Weights of a small contrastive image-text model.
Model: encoder widths [48, 96, 192], text encoder norm rmsnorm.
Training: 4200 steps, batches of 512.
Data: trained on short English words printed on busy colour backdrops, 22605 training examples, 95.1 epochs.
Rows from block 3 of the text encoder, named by matrix and row number. Rows with one number belong to one neuron. Each number is 128 + 24 x the weight over its row's rms, rounded and kept within 0 to 255. All counts start at 0. Numbers have three digits each. After the name is the row's rms in percent of the matrix's.
# gate: MLP gate (text_encoder.blocks.3.mlp.gate.weight, 512x192), inputs 96-191
# fc1: MLP up (text_encoder.blocks.3.mlp.fc1.weight, 512x192), inputs 96-191
# fc2: MLP down (text_encoder.blocks.3.mlp.fc2.weight, 192x512, transposed), outputs 96-191
gate.203 082:113175113110138104120107094088128147120121093135115142096177117144158123122146086119173075094141099111140126136107163112129118152178112088140130121129095173104121150121153150134143126113136127102139149124114141137170098077144110128160137091141115123119127126137159128116104137148112105066
fc1.203 077:132113133141088134152126135152126145106133127095146119134091082109100100142137143133100130126119143142144153120162103153072096095070162181108098113131128118169164117149093135118118106145132131128100139115092095110098150131117138156101116158146127132116127143108099122130179095109120122175
fc2.203 090:155151131148163110107157067077102116126146144127119163120115107172150131152152108084095120109127101108118185141122147138140139146115130105142135136141085169076112175114121154127116161074074146112079117144106144125135140101147112147093127114123102129143139089152161108117115148159138122075
gate.204 121:108123109153125152143141113137114102119158127118116101139119151101120102127135158103124141144124139147130151181106107076120109146146059135168125137121145135106114078106119109122114105125144134135181154140146140177122070118160147172106131137100131127053110122119115134142196148156134115091
fc1.204 125:138144153104167113127125142113136138143110094138134126102141114138126143110131104143131145094129123137143113117144163191134130139109187111093135113135113130145123176148127146146132125144105145144118101096144139066117159115059105106162126125177117123179148148156126090093083097098133108158
fc2.204 134:138143130077131129164093166121082110128092125156149119131136144129132161164136118175144125129149159134099082094158093141173159140156161139099131091136165129153134162125135146106131132164102099144128109178165157110120111136103139129142144124119161146138125122117133119116098100097106134163
gate.205 075:133139119099134102101146111166131141154125135131127131117130157080115141160115106091133114129127157099136164177175108125094104177129170136139126167088129100129186143144113088106130140106158144057170174154097147133130110145102159118131164144121164138132134129100118133163126084137112103147
fc1.205 071:103123159110136131110121113171164150186152110113119093115074148103118163186130127114141108166105150086125136151152093140123113118169158152096085187112127079127139137123162064109142118163123148075133172117095120113141135129090135155147128120162139125128140108103129134153102114134104122139
fc2.205 081:123103136138085154141145165123111154090101131090139102132093126139122082096121142129119151100184090162061131165069147155149152103146132159100126117110118129133104135150096155149147153146116171141133095121126138158135115158123106116132153101129142096145122146114080163136153164133156112126
gate.206 137:144112127114114126155137134070138101122113113130118101120092153112112114140117097146102110135148099120143143147085151155098101093152183129132151164105144164151160123145152106126088113103113151129157119059108108176083143147102132135092113182150117137129078129116146120142121102161117133089
fc1.206 139:128135122154123110099130120189149153154130147138111145131178113138143155127140129107158146116131166131120131113155108109169150142105093112136115099159113108095109118108111160111173159135119102132116146205116137078173101126175126141156136081093155134122161110135117116107118151088141110164
fc2.206 132:142157116112140143127118112174093137138124097097127115126144094129092123112110171104154112158121087163134120083162137122169115155122109120136158094122170108158124112080153148162182090163161107122104128140107120085143140166156107142124130109101081144114168111173148119123149100153120150125
gate.207 105:116158123198145167103136115161153156134135119132143168120128132147119121113134159106103113184124109150117128121136129150119143111149115150112157107160101131132121147090153147112134132100135119122152153110155100168131173185152133138140147191148115104085140168153112122117132100110149091152
fc1.207 102:128148095157144135087198142146111165117148115146147176090139145138112114114157135095094152157152102149128119118118140118146111108125137170092155114135116103138140147101151125098136148098119118114142143095133114153149176144145152139141133178149101073109138173177106142113135101110133118136
fc2.207 108:151152127145158160109171152172137133133162114148143148156199160113128084114172137104115063102177168071189100107155134162152125151123142124107109117105126146147140092116120142118133123101082149138196133107121106131163124093109159101141135148145137129130135168170147126076128152126127112130
gate.208 105:096177121155153172127113083132159163155074121116142124083192129085133143134112119148124107167148112097153115149114140111157122085109126145151152140153110167076168138089130116115166106097136118097109132137173133113102139148135128099151135120138117181109126131092136120127110124134127124094
fc1.208 105:125159119134129138124131112142147132150105103143140122097193106116145142121103107139103139164126134107180103147110133131139136118104136145156138122114119180069123136096152122112138113093120163108127119131141138144109127139148124133152128101123098207122108118110153134116138133106139116084
fc2.208 118:138132170129136117148142156119130149142135159119167111098093129144152124093141125132151184147160102141155115076140101127080173151116165104119112133137142139143114151102152139104097107120169116141154130099105148125183120136141099125116136142129081144103116158170080145149151065145101112098
gate.209 129:118095137147128158064115110105137125103138127156112164139126131107124128163091145135099136129159118152163109108143115130159133147115115127101156115151110106130123104117099140170151119121124121178134106108110118117103124172138137141147121168089160088128142111114107141157124134105121095108
fc1.209 133:122113131139130140043124122111148118120138164133103163122120112109118146139086147125096129120164126151149128121132119143159130123115122133093166129154113095127119109130103129170154124103107122170162113093094113107122128162123118146144136181093159086137137119114112132154129124078137115118
fc2.209 133:167127132088107104108071126141125105132173107155114130166171094109142122153118136136136097134150123134103112078125140063114147131132118142146121137124135095130090131138091172121138110145088165142127079145120158143093156100140153111111105180150190124110100121152092117108149125098135101133
gate.210 077:145121173165139166163133103120122107120090125085138157152142102123163102115124150176126153131095137181163117107171162136150087169152148134171151137139097137121169142117107127158126121105126147151093102101151114093122165133156166132116126101135170124134120118143084143161109138152105123096
fc1.210 074:131167094128102134157123097137145121071118120136139097101124109123117132116144135130131117128143129120119133101118073130115177121139136147099073123126149133145145141116133135102162118105141142131104116155144133154186085178127115112178077097096115160080146138126149150118118098095081114134
fc2.210 084:142139136150135118099144102056093160147083144094161127121129150119132148153119132109142162123125145093115121132103143105172087098171144138140136126125142156154145130123114133095113158118078100161143080124123158136146138177143181143129152127116162162124120109105131094119159144145110120110
gate.211 103:132106132165097132142132130127149131109138161137121106114102154117135089154115148102088185082108094139109150124107130145154108102089166113143126082115140123109095106108088174075132153158103132108151131144088116161130087108096164120093170153169157119167136117143157151142139134148148163126
fc1.211 096:115137117110164138151121139121111139120081086140138130098160095136137189100131123142141066106132143110149144120151130158124157146199097171120081139133118092116149163113187125172146084121126103124115124117146120108104136124126068118137084118129123137114128165107107083115150108119116081094
fc2.211 098:156119132144090172176155116133106149113108102194091153117166134155138164141112148155110109129150120140111154150095125149124129090142096106103109096118113141144150099178101124114178154141084117102125127129109100110123112118135149156125159114120117136099120122131165151147124133122105153107
gate.212 113:099125107156097139115123117106146148070168089119096108128153102116142114103165132094123111128136146132110092132126186127182146106105125114170105148097170153146146122126127148095135102127154111149137152153144135101119134149122147164103140149145142101110146109104134103157104184111131090115
fc1.212 120:108111117161103121115093109124135126078179088121082101119130117124152118113161165099114128129128161120106068130131158130174145145111129124160093137059179147128169123116116134094142111143159125162143166139149152113121141171136140163101149169136132120111133100116129125129110158120124100116
fc2.212 118:090151093132096137139105127126122103134076127139116119123125118149121130116099148127106151164110127135113093122132143105065136143137102101128104133094120104136140135143145082103120107141145147110132095120099137119092100131146111143105114148133161110147120119167149154144139167132139123091
gate.213 093:115143130104092122136137078146157178165102142105091124125101117110139135107141139124165137100137159115160159138156094110103137131158143132178160101117131119138166097114108118106131202162119108105102148103084093160114129124145143150086145153139129148087103118150073132137119119137140130139
fc1.213 095:109092150107106119130132198116157121109118112128144114138152116130121096130134084162120110144083132133122110103151145115156107142118156189084105167122102121096165136112165109138117137168154138152156091157134147126119122078046112098164127110163130139125105131126148149099153129123141089141
fc2.213 091:156126122144119130114120159142167136142131123117110116119154111151123133149125087177133090142109096095127099124140109133147161108147161121074125174164105148140096137074146114136147173161114106146129119144099089089100089118128142117154084145122120080166098156149162111120126135129127131143
gate.214 095:148113115101128147130104062120135123093095097103097154115133128148146136111083158139120128096154131135126148118135134111138128149149122162156139113172135110133122165118114128117081134150106097154140150094146148131139153106161126117143111100118142152113174127088145105107119116111101124108
fc1.214 093:142126125080110135117108101120173094082110106112102146147128130118163161138087148127106110098153151155158115144103131107126147152134137152142133108166153124128118124133090112116079121144101109152169140104126129137145169109141154113151119114142165114128171100106167099128095112119138122122
fc2.214 097:141146131114144111115148115139125127153134156153125187145111157098103071182121091135138123144162089132188137080128149123123162115125132128117137077114111134173158137147077166132108167135103116158140152154132130128168164077132116141115142126116118134141118160107159134108101132148108140094
gate.215 082:126120127099142096112108145150173095142109136157120162133148104112095138108119098115120111142141127147132160143144108144146126164123100131116143145173132131111192111131132155129134084139129113112121110140125156137136123202147118127066114105143142153104144115107151146137148141123114130148
fc1.215 083:121175157153139166135125109123128152080124105110149109078125117124149128134123183088149127120132134085102120137147102133131112094134115088142130124095119124142098123153153101119121132127153124144120158108113123133126153053118114139136141095131123113149104145129094087147083121126137130118
fc2.215 088:109205104109090099153123129126093125142107162136146120103145103154111137113109128171099124112147103094111101151136091171144118088108133101093172117092115135096101155161111139134127124150138090164106170106127124140118109139117146123108135163136156106104101102097139147138108142127109102156
gate.216 127:138182122164125145119107154100176111095091165124164155132128134110132130142129114112117149144112138115098103134109124168144135122147152084122124170136131132108101145133136148097108107161123132148140121144135089110134134121110152131154139136140156138162119114170102121121131074146165112120
fc1.216 124:104089134103124128148130114148096129163148095120096095144123112149143130114119130170154109141159106141169117122151142093138112153123108175103130081107132135134152120137132110160163123105107137112132145127125138149125124134141105132090145125117089123098122145123164126147126172121097140127
fc2.216 122:129116133069105174167182141114061131124114144136131150127141087108127114119171111110072068134114150129134154166148107119125129132147134187141129135139094128105156103162191130138123152153127140145082091118137122152163136120135137113096140118097151097127128142102123140068119155096110081151
gate.217 081:103132119158099072140119179124128187095118151116132128090129119135146120103122147132168157156130176135127106071144122128130095148154097159100140119113149121156119109091113169118104117164125098096145095089132099100102144117070146083173132164155119104138127119121129141131115158126165158137
fc1.217 080:141116107095138134124118172127105158077141154084130070150086140157108133123109095083135110112148126148156104149146133109094111163099104118172153132146147083138099142116140116143150119136080141143119134120116143140116154175132159139103140155175098126180108174135144095132151146130175139126
fc2.217 088:159139182127124132159126106115144123167115099127132115115116154150163064104106152113134151131096143106153142099134128100117144142079127162136129134115104181107129150104163128142124143159115122139131125128147101100106090112140090103106119155127147094119104103108116114077165117130157107134
gate.218 081:131133106142088159161116103126074116156093129188152130156151164154064135134136125173096111136148120123142122138169111149125109119091110111130127116126131084127113107145136123141119115124099106085127077124116127091142139114134127154098136116109157143093157139131153135139104134133157147117
fc1.218 078:092122116104166133112190136116167114091117102108121135137143095132168099153109125118121109136112138113123126113151104098099137112155131141110136117157130157174129161067141145125119095103151136165146158090167147148106145145124135133129145158126114084167117144170145126105122127153129093117
fc2.218 077:151126107099124139118082146117105114180133115140170088125124153141108156120146151145125150155146112092185144149177142112135137113114159121089131146141114119112129125139075106160147159135136086108109129116123115088120111074144102115115078088098143153088150143130122125135121101086147163142
gate.219 071:125168092137155127153151110130126140109126128150167130117094112141089120148157111154099154160141146108163188094087150135139166083124145096102100124088166086142120104148110122145147130085141118093144108155125115160094146139150125132120151076133125108144100083142134178142109136155136105162
fc1.219 069:137103115139117132090122114119139123149134164132140141160173151093168160112093142115133149109130106133112076146180104106111124172154123106139134114178150122120134157104150111081140127109114126172127145124154158094155091081105105100155126147096131130130106115102102125149158120126155124145
fc2.219 073:166142126146143146175110080116096110128119128144110086113184119118154109096126127141136141156121095119115136180110177125138111102156094130088122138162102125167097138163145098132156096101113144137121073122118095106154183158088166148153143139132142138113133121158159126099107137140155101124
gate.220 122:127152146128092134118159160162143164129104112149133131149130109121135145088129126117088158084110130123133152144079158117087144171144151136115115157099159081134117160129129146094132102077127100121119114097105120133093100109137175159149124137105129148119072132108123118123127121126161107159
fc1.220 138:121136083141159123135125103106136097129134138090101127108141148154118108173143091133148100122136133129120088117177083143160131127091127128150148084170137172135136110140126098145115191163130145137128161165158160130157156162101085106092133105147115112120168128126134118152122111141108150106
fc2.220 126:127147087127136134158150099145174107116133094114136131082135124167138131163130117161157125126178156137069134113156099085137132129140137091151095103156140114156126151128112139168099127133132122126123165116148077123118145156112096115097133073156129102183100126159162151176099108120130165148
gate.221 112:139130115120088145131107118193158122157153140117125107124137107121108138133114137114101112106112090120093133142129154134110130129110109102088065124127119103159172108173125123137092127131141072101158127114131136143146132083132128145145146083118083086177146159107144132111112168078148111126
fc1.221 109:156154135102091111099122122188149145134171172170136148138127116110154117132152115111089147153126100147142126163127101113099159086109162126127114126117110131156124111129101108121073113105094158133133139116112095162115151109142116106148150133152182143141138121152135094139155183115134129142
fc2.221 111:140093132128107149116126119141105091144099119105163110154131141158110145123134119128121133114131066094097140098135122118147121112111092087100132098123133096144132074129149099138134141141129115094136160144130151135143127117141116143166114096096082059150144147099110135121069162097151117181
gate.222 094:113165108115112142160122121099139127118147117117118114142108115091107126116126087134118112128108105207109117126133175150142092123137130158105121124122152139093132121176108096133138109100162133115122157117136135153106143132153186136130115105135114134141103148130138122136119089160147088139
fc1.222 095:126118163146167126109154141146097143152123139137135109122144158164166121157116168105131140113128145061146138097130066085120156110109098107154171134142119125188133144117134178122118143146097130146115095143097109104126130149119060129125141145122136130121139131107128123150129158106103177129
fc2.222 106:125139099113095170142138138111113171109102107095140088130098103125105109116141122115144127105101142160124146118154156129112096163144115142122090111118109099155132113152104103092138128086140108140135187110096152118110108131136094110181109133103131122131189093108122116135152137124136141170
gate.223 111:109102112136131145114133186088182146129103151145111158167080117111159157128106132122126133091149112104116111131103167128138055131143100100122167131123166098134152099120115131166123154113125175104118169099101139107169121084134173137137154122113109171140127102141139118165102074106127112145
fc1.223 116:099127125142146128096141176077167153145101170163106137152063106147159158128071133133121119082114109112115105085112154135132063107103109096144159135131166082144153108126108144142122113137135164094138143086154151122147129103120159163148182126113108167137143117116137152169098086112131130136
fc2.223 129:123095096132141141120106157170143130094162128095129132138144142120092091141166158099112152157138175121116147124108131175151134156098122171137142113085129117089146147114141096165113106104151117112108146170144157144144163166087151146107123133161153135095193137088106124146137102119157135117
gate.224 099:097149156120151093108149154144141124163101106105112144134058129091153111129145095086133098138146138087144056178138172132172114164182141134106134121122090136131126109113120152113163104133080142152119149154095145135107127089111103116157148139120134152115113129172140083102115127130136159123
fc1.224 097:144130108138103149133103125134117131119155131151139098138188112154112167118112121158119142142128102179110212107138089117104135118075122139147108112130145083137142134145115097125099155122173122125128104106136118123147117193084125121112149118109110111129140143096116162157161110128158071151
fc2.224 099:107132174143156130089130135182132120147100119165122157169090131135087127116122120097129111127151155133192117172143136106179135176124163138091137097166156160130131152108124161154129142100158120124109156157115163154116131120095161125102139164110113087074150083142145088167138120164094147126
gate.225 093:085147102129129125150154127078126172099129169080107101108102101124136110141119144079111146136080131118105097118132095109140169159130136169145124169131143145146155168098144125118076154119133095119113103096119149116166153101125101117104168095072122131103111111148149136112108137123110129087
fc1.225 090:091149120138117099160175118081093162087115161072086108091100130111112109140125157083123132142113134102135121114117107132130147141134146151149139146145135163159137159119138099100067144129121087106093101119122158132158132100137117123136142098072108126105115129160134130084134150109115156112
fc2.225 095:130104134112110132150096164198138109146107092186146153116193091148146158120112131086146113112115132162104147174145126129113123159125148102120115148145144137114120075162119140136154102149139189129180105173127089112116114118131109118124103158155097152121162131112086110140114150125143131179
gate.226 091:119159138141133119136110122161129110104136096122095113088079137135154116162107112113168101140105134124193140159143103188157151087102124138123108101134161150150146121113159134186146142109114157095138125093115082120146122104117145151106140110060101158093141114109104101156122136124115085124
fc1.226 081:142138149148105131107109165162134072106149107119118126123144146122106142137166109146162120134156121197150173136120106167129113160126112139113140126142155129138085142139129119151113095142109114151094158101167189080139182084110126148137153067123117127128112112148155122091136116119129140151
fc2.226 088:159151173123154143177155138094132142133152154106129150119132143140118118075150122084106142133163137099088117158160148150136117116123107139146080098163153154113136125101101138127157127106098091118145139154135109134155189160114132151136120134164154114145103162127104088145112151095129149175
gate.227 090:131089139113129122145125138141143182162115101117130108142097124142141122115130135151105114121150100129110112091124080107147127118106145115094131180095149112089140093155153148150138121135185127159137123129153150147099151139120067158119141124076081098115126135097108131130119108128112107153
fc1.227 086:099158123139093151104139119104126119125125166160145119105131106119115166140131118135101126147115128135118148128136199143121149123142131120155082112091098144147122137131108112120104148098066127123127132091078096130139119103105154093110098092149183143156127084168155129137129134118137145148
fc2.227 097:107110109163143107123114162141131057143113121143152128167097187151123146063073157144066106174150112138106141094117102142111078131112140140116098123142141119145167136127159139167151172124150111096119116124136164127132106106129128102110158125097111128078141109138168102122177138086110135154
gate.228 091:136107102130069130143117168101110113169118122103114123116079140135141144154105156099156083115122149145155122104163121139153129122144147142149110128138141148128112128123133150146138124143098104171119131153130076148130166104112124131149149154124139158167110123147120117168093153128103099126
fc1.228 090:109120133117100112148151161104105160153148139154132113140140140121174109142108141138106124104138093131155156124166110112177116148134148113157149125131124117098115118115127111099113112136095112159090109065107126130142110132108160159142145172136115101141102113153130146109147143152116099105
fc2.228 098:121166164137129169114107162141149120109168125156106153123079139125125141101084147119137111094118103128117116142117152144141131111118116125120097059096139128114111099105102154061153149103125110132136138108148131116118082129125136130138097100142095106105164170134110147091101106153142136067
gate.229 145:122098090115129139133133134179111145127094111147101126134101124140158099166117174102101106161165127122153112103124071101119142142131084124169157142104157103142153164120158115139089171140111116093116128090174118122127133176166154092124148136140111159135127136109100129105122102088123144151
fc1.229 148:142162165148111131118122109068145126153171113117154149115159139126080150097142083147132162113118129124083153155145179162121095106134178126093085133164119169116112091149113134108170078136124115137152132150076127135133130080091129149119098131091136113110136122139147109134131141159118113104
fc2.229 141:103151153109128152081110103125122096163108114093137139142102128139102132125118146136103136112124142125122109188164123148143096142105116153145158132168121124102120133091160127102158134129110112133149137200114118163109141131115123124136159149140110128123129093105115163130136082137112091132
gate.230 074:113143090156164105161097132137076105144136139130162107085105104135136132133123119137159096142137145156156152156166120119116132131145155131135140148182128140147147145128161096147119165099129099169101134116129117112116126124127121125124133121096182101126178160145129099160105150149113115118
fc1.230 069:137122136129120115107159111087106120133149099162130108119111146113132124142126148110148139131144156148148092102147128113158130120098104114118133123160136120076103116142114116126143105079121113108158142122120129139146113132125115112142110137089140062074122112078123126122069117147148151161
fc2.230 071:141111135134136130127108127106124131130126161094111169134125144157138106114128136151109128154124127126151121148140133091119124112164111127132150178132176114164135120118143159154129125130122106147088181104138156118143143112133153137145149151154106134094148162126099151085121101108098118132
gate.231 072:163145124131126165168114110129132122146099095173090137142148168144103134116149102130150113120156151123165135108114203106148129133171108177130084146098127099154120150128117108128165115157131122101113101128159119129138115139102139098105151144103128088073119111110139142126132115133089110103
fc1.231 076:096128152151142087123121122102145144121117117106103104120094168096181110117085152131139099138123118096137069125140101103135147156138122113103179204145132177111167150093155163137113140155124132133173126123155146114123177132150090138134119121140121177139104092161148124094138117132145141130
fc2.231 079:173106120115115165130102094163119119140095118125093099143144168115146127129142162168164125100170144141125076136091156117133119107132132135152081148119169101141113138166132066137169168148147101117160133146162115106085125128119133124130124170149116090146147122144124112141185126119096136114
gate.232 086:130130123120121087112088146095123131133071131141132137076148131155120081133117142105145109107151154126135193120133152159130135123130146184095151117137128118145138153129157146152118108097150119111130152143143150139093119124109142148075176126119092170112122113108095112158126144133125079152
fc1.232 084:135139133108114097145066155096118133138096154140111134094154115163115089110131143111130124089145141113145175126153130173120141124128127165113129101151136147162134147126153150150118141081158115114125142149148159149105132119094146167082166139128088183117111113115109126161128149129126109119
fc2.232 097:115107116137165163115118120107107138106093103099130113135114144092105116139120159106123100121142131121155122128110170146061159173112084090142131122117128117159108160121162099116139130096130108140098118107149123135183150110137162119088120092144166133134099154090112183143136180089137094141
gate.233 090:129125116154124135137152116133114150150090137156152112092137144118138123090125131120062170106154129096139102113141092123137117122098101098125118143097142152130136123078123154146173083096158102100069121125134124087125105149126118136140132110112138111118119065100105147123144130146150103109
fc1.233 091:139112148096149119117120133100147117122157115079088145185095129135135134160136090143203090136139137189126166124122155127123138114121131150113141133133118130105153130147125124133105148160102126125160160160123138149089131119126158130091111153125121166124149162168132137158093137089149124120
fc2.233 106:125129116109101107139127127107128088131133148123098095119138128090175116131107138103162118092146073098158138135106160117137125134143109141089083143156135109094139168107085082110087156076175128101117153121121156120114149137115064092096101134132144128141132168169122088151134145147116152138
gate.234 068:143139132093082152125151112143136142118134123101089135132142155134094141110100124113132104128131105103193106154147153112155092128164109112119136156129140120094136130137143121155174156143135091124158077096122098141128160089144141138128113077193160144088142125137111090092154131151143116173
fc1.234 072:152146135106129143134129128107128096121144108131124121170120120122123144139147095151139104140078178148127129142110120144084201146128137137081132081118132147143136124142094160146132099154113125128121116131139146129096103098166112187150123145109149122162119091129139179100181159124124159092
fc2.234 080:106086124141147166078114157073113102124125103132112138098147122124130132106146122149138185122107090165152175109137120104092128121100141145098149099104148113082149155125102156119165113161116137125173159104119125122129100108154129174132105140131120107110149153148074104122169128141128106132
gate.235 079:155170117138132154116110104116121102142069136135149115154181118103122130111141136131138128134085117097118129134184133159148156152152138127117170117158169144146168140112115141142149144085146089100136147113169150127085097113120096106108091119153141124109140114092093164183121112142106138170
fc1.235 071:086125100102143155108100140098117124165159101147118129144104096157157126124081134169164120106135121150109110187111091102159093135111158113138138131121111143109113156161131127179143100118175149112144137129135136119144129144180138084113149130151127145162107143117160103158140092181137133139
fc2.235 083:115164137128126134124134150134108173105117114130136087130109135137121127151120145104118169140100112150112123159167143173149167133166125123148119129152116145154097134168163155105114127112152105131134108099116139115160113128158100130126047152078089195105096107123129093143131181119160089148
gate.236 070:098123160111109141081095067123155110131117079165147124154136148131126182107130120145101134138126118130115139125120167085157124118146117139107126104105118103115174090142132117146153165144122127101115131108103138164147136132155154098132163135149150124097137120103076117152166129123080119134
fc1.236 070:113104175119111150108124144092102105148106079124129081181137156139145156101146104093119167151133120149144117137144152157131141107133149132116141154105131120103120098157139120129165106100090133109160117120132115129149083112141141103099119138129106110132154131145100091133137165149112143107
fc2.236 080:155152152110135117183097133088104162110125142126074129149081131136137094092115117127098092143093089145164094107163105133102128130100107128142106081156148123149142095098106136120115111099170132109134132095114135116148136112167101143147165114097096118163129094126135108139083112147099091146
gate.237 118:099129114163110138141094125110114138129158153162124153118134128139139119132139099118113105081126191156149094147093129113113064148154093157154131116143138107123109129148083154149151146124108132152137118158141124192057100146097113086075126148092177138154140158124108097098105151152093144159
fc1.237 122:080135100168128132142092138107113140137144165165131165119139129161124134137135106123138109091139188138144078138114159118120086127147122160158112120148141101106127147131095142133139139124103127159160108190135114188072124151116089098105119162091168137159127132124088090096116164134096150159
fc2.237 108:097136093164084116125107114106121128093162135103087131127126181130105123163112120136117133125119159140142120122121132178139154058148113104116142119108116127176143109147133124139122127119087158153144175136136168142163112106106112129159083158142133079101126124136078161131152151097116166124
gate.238 104:123087100137110107114140177133183145114153119126095083145098175157106108177107174123123132141113107130129080126123185039138112161141077121129133119147132144136118157129097122169167101136120158123098160132102123105115120116097175150125129159110164144105118140141143123142137150136114145135
fc1.238 106:151157147095157154123105112145079136133079126140153156139161080098147159085177054121145126118144115131123169117139060184114182108129130150114127131096162128103096104123154145112100152124157116154147117140149148133144146147135097131125133130147088138139114108130101116122122114099165114146
fc2.238 110:094119205130094117095120162099119140117053137105125157092142132130117130107185073136089131086125099144161094166151099148138152146140098141149129152118143144130123107093135136105132082089099138109113130136148144166101149118103116117141137104126116116125137098156092174101130125132157108156
gate.239 066:138181123156111124120138110111142116147165131143135161128091153113093128121125121119136111127122131158119123137111113128140113106183168126154148092174166090092141147098076113121157091145117092118063082092120169153131108117122142083096171153114150138159075096135141148105140134111117130076
fc1.239 070:149174189085125138136111129131101158093162124146161130108128107133115212085187134092130135139092117132117128123099128142082107108149132134133127146121110114101117123122096121107090154086075143120140150129149140114110107125123103105174113140130146110096139105148117130120150123160150109069
fc2.239 070:117185098121157100153128134168095151143131114104124107074154116136127157151122166105162155154112139140139108111100148123101126135085132129122121130120109134136109141169181159128129169105149120091118123141159127101122141099188140119151138156132135135135183113128099086106104149134136105071
gate.240 072:162094160139144110116128142148126107158114125101093108100089147179145118115129173110161107107126103122135166142140112122131159138176145078142163104125140148144105159132116127094110150158101136128096121126125159121129144115131093185144164120114109143113139134106156131145119136161069108136
fc1.240 067:105147100118107142142122120138125130161119126138111139126139150060104100132126145164123133153121139117122118074117088141104087163081129131125086137188136144086159083112124128154122106130128108110153134125139082131129142150132177129106102109133117094127120143159077120077139135118172107138
fc2.240 069:117092128134144162142132181099141129129123122131123115130120130150144111092202132135096171149127112103127134189156089166159143114157124141141149109095124131102163128059129117163174143161120108126140115137073150150087122154132084143158098111126140145112164141149134133127144137144110123165
gate.241 143:151089140088147123137136136125153118145110133129124166147119098170169125148113138098127153125155105116188130135169139120126118136140100150108174093177142073116118151187130131128133192103125089114127152123120136155118174146178119113154180140128117151172167127143110151096143104160122115095
fc1.241 140:152080142128143119127124150134126105149134143120128141158148109189164128158114138123154151134138106102202132138162144083120101121126098163105185086163163100128117145178124130137112169110134077103109175117096127144102138146177109107157189154145120145166164118141112142084121118134117121101
fc2.241 130:144118144145140091075141147122134105120167134122153149122140109160086089139106097162133108124147071125143123122125152110104112118118094165098143101154147126111127127143119154116121133123119102127145143109119147126148115147166105144142109154135112125125154136149090139106090168112122135087
gate.242 075:120109101088159153090182151115116150111117076132126143138116113127142115141140144129099141095137134098162118116150106079195175090120131127183160134147142114139148135156154150192115136119137088141121116119114129121120118136146146112109121134127113102155136103136147109174124129098155070117
fc1.242 078:155085103119170157142136124156183080177106162116089165137135131122130140101093131142136121128137157155082100140149132159106127116140083136110085124102123166130126144120119128095107141130122171126144141123138097131150114109129128117182094099168090112135116158154136178129163166155099148160
fc2.242 080:133123160125082174143148149127132125135134160137134169138125133144142105128123190111140155124113124153165116098127152179102122094138142122122106126120114123153136080136114157135120098112183103138134146136099054143126144114171166143133114158137133110104118157153140120169098159110106189098
gate.243 098:106137115098124128083124115127151124140102143142123146093068102090170142154097061086120125119097115151135130153169130137131150142117145162140143160165102153119107152066136127144163149122148128111136171138138129111089139089132127145099133121194149126130103169116105146164108103124097130183
fc1.243 095:104113132089141158101144110095096128156128132115116179110098120109148114185122094114111139107113124137162161123117126142108123145129137133157127148114103154101133094114159132090131138128152107139112136140163112060087148104119124152119071118138107154113133159133128124153148108089099118151
fc2.243 105:111095121143150122135144172140116159115104117111139100115128130119138069126150141106134133101169143153119135092145111140137157138082134135129088108094098110102153146144136135091127141125153130165114118120073139099096103099135122166108108108124134140121177125076136092134156146083123126173
gate.244 094:120186121128087098104142133116121163112159155145165143146160122152134112137091126110129145160142105161126158108179171137151125111131114141119115140165131131174125144110147107173138113147130092153158102113118186073096116100112116154112101129124083130120114148141123108125165103167119119127
fc1.244 092:102204147129056114128170128118161164110176153122113126140145117142127109130113142132164159149133113163137157137163170144157130100128096135088133122138135132146136129118148116187133119169149099150148113127120180069090130089094141148099112134113093119126101135154130116122157116152111124121
fc2.244 095:129152203133180094109121112117101111113121153129144096097110156128108178145144112116133101098113123176085129138131142091099133119157087133149084127142094178120137123170102179112108093112122150129101127122104086157115094132112113129138092166128131147091126152104098125116102114098131120101
gate.245 070:115120110187160104097116101084136135174138107160137074097122127132160116109110091085107087137141161160136135155110092112142128141175100137169119144116145149101092142104134125131076145069153086107137143102131105107128093095118116161106143144091085115127157116141122154152112149152107143101
fc1.245 073:139145125155100121117128127127126101123120126111142097112154134168160142136114115077085121141129177154069129104120112109169108138141130160144179168118165136077142117164125160147119136111117159162153143144125133092117144107123151095107124138130114141122123104134123156140155147175124156075
fc2.245 080:112123077138100106102143106120153175104124146137127112162153141123128146141134128095142127135108120144110134169116174186123092116120093166155118144166123144111143129099150113096134165145151196131123160137075126150109109103106069144151120106124129121122108137101078121130139124150164108139
gate.246 072:116122126127136135082135117089097147173124162129089085136104149113138082162126121114102125127124124129105130108131146100153148141138130132115145106121153128091125124130109131141121112128171170084117150077126147096112112167136168170125102140149130118147169127153098161152104127096105144173
fc1.246 083:116133088125115092147140173156119120065078082115172143115131107150163163094128117114133115104151167167136148072148104124153111148160120133153156194155124137127142141143130148143133148132106119159129123126144130122127132113114089127159125105142128130120124118118129152152117116143178131128
fc2.246 074:152141136125146137140152126106095147122140114065165170152119172133186119106141142150086123126136107139112140087142116120162134161152140150169112143139155160124126139157140145146185136125133119096117130120079137114100159135134119151091162140143108108136137110146119123140139121121153120152
gate.247 079:086145131133138139083165110145150138125102106133132113107053119124154103170142121130126149150128123098145111120167127109174106093103134117152139127160133091143114100151124147132200124141139118124112104139161154110115102137145122125134123127127128147157109128119154103074156137082133165125
fc1.247 084:126121140123106086151111137135119102132107137114096130122174116134123141105115126125107124109134120099141143148134115121135139121143117111133138173160111151130131154167163094115053175125152150164143153087056146110150152114114101111119111183101090117132113102119098124149103154150127081146
fc2.247 088:149140104126100106097144156138140113151106084131111150139131126130165091101101125129159163122118120102149108103112068108144161106122122140110140208119126107121070125140144140124127127124125135144112122076091136114110131191121115106112149114179126172115163116095121121124180148126121144095